A small self-supervised image encoder, trained from scratch.
Model: 9.97M parameters, 32-pixel images, arch wide_resnet, norm groupnorm, depths [1, 2, 3, 1], widths [96, 160, 288, 512].
Training: muon at rate 0.03, 11400 steps.
Data: trained on made-up road signs on poles, 245000 training examples, 3.0 epochs.
Rows from block 3 of a small self-supervised image encoder, named by matrix and row number. Rows with one number belong to one channel. Each number is 500 + 25 x the weight over its row's rms, rounded and kept within 0 to 999. All counts start at 0. Numbers have three digits each.
Before each channel's rows are labels from the 100 images, of 14976, where the channel reaches its highest value: "lies over" is the class under the peak. Only what is clearly more common there than usual is listed. The data: made-up road signs on poles.
# convs0: first 3x3 conv, stride 2 (model.blocks.3.convs.0.weight, 288x160x3x3, each kernel summed), inputs 0-159
# convs1: second 3x3 conv (model.blocks.3.convs.1.weight, 288x288x3x3, transposed, each kernel summed), outputs 0-143

lies over: backdrop
convs0.268:498510543505529502556501430493488476523512494506490514500476502535484529499530522492504475542473493487502512510504482476516464494475504503523438513476482476568478456495532514490493508535464470487505477471540478521474481493507516481520443501520524491493514480512513505536477470540508479481513493538462494484463462477522537525513492476538478475528519551492456521498508471504486527513495511528523552539485486500511488491541503503506462488479530489503546483473505498470484545509518447
convs1.268:525500452500544486500493559509514595535524511481486543480487472484530507529535480525528504465520463469477503486464546500527509549480530547543463464514499529534506523492452527479535582498571483508472506502506532480539493494493501503533537489506523486480484493476518517523498499500502473444520535522523502523505549508504529498485497487494503501537508537486523505506460498502487483490504560505470508502498495509501520501518525504518507

lies over: rim
convs0.65:483509523506503516508499480464467542487549504456559547510510520473519481472463513521486507489500524542496521533474532498497468503504538453505494512487523514525465515505553491486521485480541514506516505471501532490438527509492482503449509507505505511443538497504479485537466513497465457497490492491504399474468488494463487486497475481490521498508516525516458527457534466500507522505512502532515510538486485496490500524484472526489472490477495489487475472528482497502515486464535474
convs1.65:531466506515513486511520508526512472470500514506490499535488510525512487509540532477517493519494515532476469512468474517517489484493490502498482453517542497465496472508517488474514513561477513511522486525486496517485515533496522492530479487524479488528504496500518505467494493495495469498518482472503519491499510496505514526488468520499491505498512450493501487503503475490497522523483537463487467485488484489519523514511515483528475

lies over: backdrop
convs0.33:508513504504507491510491490489500497501506488436498473473493522520495487515534506521493492487484485521527527520467510487478451519476512461497461470497472500505485445492503473499452508470485499487503453480506496481525495522488489481473483519474460492431492529542515563496548532510531499510495515436519527560574510508540484517543498490480422491498480488507510508530489472508486465494498498509487473476478493529491486504499494475466470515444504483483521481485505493480508486462456486
convs1.33:495494487473490502513511493463506481509475509575518475499533478504483503487512504496451484479491504458540504503496497487516525490487476516499539540481495509501482527517504452504457520499488464526509460513537500508458504524501492456485484470505489481484489468458489469464510489507477482497563479496480534510496525521495504486484528501492514501512487505485474485507467516515500521493477563495482488476489495528493511496506505519495518

lies over: symbol
convs0.201:468510491509499559496520445438494494533528463470459562500496487491501500526516508509505533474529498512495503542471507520476462473462469487507490501499504495539526466481478463505490488542501537480520477456534501492527513480484497467434507503500485485477483528526508504491467502512536476492564502463511529514489508509567488550529493502501469497510502498511492489489490471496471490462510507539519480519484479528488489507518486488466521466477510470502479504452506453478512471468456490
convs1.201:480519499489527504483526487481520475487511496534489443438518491522505507479514484467453477538489493489520533528489538518461518458478473513496488521487542504537585509497532443471475531496510488545503512527523489494469486466502485505490530497519493491519524490508502497501497501526522469501496525511516496510506558479516493473525505516498519487540456509506491489523478529477517537503493589478471480493453480482522519479495463517459510

lies over: symbol
convs0.101:508481513461513520492486507515529531504508477467512501530513501532528460504579490466492529483524482537510515473500488502495550497503509523524505509526488524483499501498487488532494477543531485492521519523517548518538472540485489498529485499555490486519468478495545466489542512557521449465513511497497529511474515486497524496497480496479498503540555494533438503490533528468478535477517456515507539501491503478527491531509461506489537501524488484518499491529527540507566471502482521
convs1.101:497484501458493538478486497479504416505516510500551515507526491543522516484492470506525484480500502495479466503508501496529530470500497480563496490477520508449515526508494474458500562511543528498527528497523482536504490483447484522516520543520524500479520514492492498500505520508503490524502532503526496510497482488505499518502522492502494517512528506490496519499522521499491493550517476500490468519466486522519493480492492517473518

lies over: face
convs0.267:510490492509485476525478481479498511498497473481443516489482480502495501495469498538530488489490492524498486518500513468537580497469527509515493478444476507523535488487533530501499509521522490516486525539491518486497486519526553476500511500564565563502512522496427500486521543518516524486502483497522502467510515500511479555545495520497464499511497515480499485511490501512497469460483487496506460466527500487493524508504500459505481497488496473497542490492440529517446566524485495
convs1.267:529463532570491482535513505468492496501514519510483521527525505473509531516501489493467519475472503544465495481498524521490501491499490502495506543487510463491522497459540493491467472494501489446514490499519524457521518463569536507520474490469488524518477470476541494480496525529541503512499514522454514504529537535475525507474525524486500520477519504484476533514507472520525533453506558525501566515517530510495543530502513496501473

lies over: rim
convs0.10:524491504507509461527505529493528515466533519552549533560537496503522525502519538520491509529495503510508508524484505514503504533499475498503519490484442434511451495501487497506507494474464487486473563473524498506470495517496495514464516524483502478454489493480489464442461498535473474488500440506491483496501481507493499503500504489494513469489507476510513535532441493526511510484514478494491514488483501541441514486455543487526505488497512526491493487541550493523530551495446517
convs1.10:467454482500497498501505491520518564491494527568510478511485492518491500418515489507478520492475519521480454502508544537566505522500469486534515614522523530494500481513515498501524502517507471513508493482483558519505503471549492485490494486477502506522487487486501465481512496481499486495542511486518497533498459443517468504483527532502514486495530494505523491495488526498526529478533478540506507506514502497506452463494465433468503

lies over: face
convs0.12:452496515502486472470488507499613517496537489499520496465516499454512504465507530501562539531517513536483455536446526469511502485502545529478513470522495493528497476495482510506515491508500514470514530512530505516466420487494475485488503501499475494497460472494483468474483484509503514523499481512474516497492510509502474497497500490490513468514537508524496495514455463522483461499491494492507462485500492511503481475451485506489538440549470469492501504496490498555496524504486468
convs1.12:485477487531551489489516500553515566482506503505539513499492475483515495438524492487523506520483524493468487535509447484577499502525508489508424503501509520461554520514533533522520530544496477518495473490523502564505495524559473514489484504511523499475507508499459448476497524495506499550461505510501518523468510467514454473487522518506487482468511521508495502490469504497516527506507501494491495523505479483537509500470501466463499

lies over: rim
convs0.161:509499524501491525512509496498478520504529485522495453574504515526506555526483559541518507518489497493474488502491508509534469485522506475503478495485439493534482501459464506498471492498498524482449473479506490502502503552488520486469545490507494487491464493513517499481466487519523517502510484457503486507448501500507518528524508536501466486528483472538477568489427509495512459490515493529509512493528469521487479512491554489491473464528528478471487504489465486560471456480503494
convs1.161:506481462486462499525475489515538518470493511527523495495485505512536513504480505463483480510515500562520482494490497503521484485502479502480505546491476530495529463495500475524539477496484513498502539499515499519468492468538507489454499495529517494509493473479486517477503494516520513484450494484497534565494501484528487502487526525494506521491484498494516492514495508479497500495488500533513504485495484504493508499478485499491469

lies over: symbol
convs0.256:504516499509495506481488470505482504522505484494503536540516472489512517530533509462505540547514519473507520475499511506481509458497511583561502500479505486560466507476501485493520527506516535517487461510521498472483482489523522542467509525504482507460493503513502525482485543527505480478556456498496519517486535517569482529556510514506430525557488465513486495494469482485517516579514468504484477490478491501492485491468515500481469495475516516488487510502486509475473510494513480
convs1.256:507465485493504479496525514494505551483519508548539530494517549481466500498491521482507464485486491534489551498508538529478505503478484500503531494471476501495536464460546454530515571467527508546482514501503471483558507516526491464542480494510489500537468515510494511479498511478484481520477534472514509505489538507471519480493498499500553522498482499514517477492499474484502506510505504494483494481457533506497512509567496526450489

lies over: rim
convs0.67:562490522531498519520501544470431518499513518480501514485537638521486507511486481513499486487533501512482507486482493528442506461489469489503496518481489491509477504457539492512502503510527499518490472491491508493505488545504516492500531535478488478465473522490473485468493471467495491517478480484500520486471494492506504487502505504502485488530474520521498556508502497504550457521492503480529501501507503495480481518493513522521510460490504508458524499497472516426510496441489532
convs1.67:515502520486469484508495470513506458525484510511493498512514482525521494518508498458520474517508547529530495466549513487476505486501433506506529496516472526551462461479502512521508511521496498473498503504525465555473477448517499495504490467491501494479492494496522529478507496507494489497466486493507518479512515504483483513510502486436525531519516504520522482511480518507553503522503531515511529502489506525491523519501515484530483

lies over: face; rim
convs0.32:444525491526516531521517529497512512455520499497532498486510502531511492524502491510535519516516510541488523536510487510468482484452517539485450493501575546511494506473498500489524519469532532500509487487473484465517503499526504504495472516512551483511578530503489513509561509466495490509502515452494432493486498550509511472467495531500495492498530468500538481518532505498483499490559484451507513508492527458486501498473472479478486494507536524520524499470528478477528484487491537
convs1.32:531510517491484535488508515505547459527526431530516491492529505491488472529498482478503452521508480504480563490519545487511492582482478478501518448471450476523451492460509491508467485432484529477498494514489477537490505515495496470432490483493486511510513490515489510452509488468491499503536493490477529436499520511512527505513482498469515494468481471519502486505497507535494544509547466483509542512523540522516553502517525510465491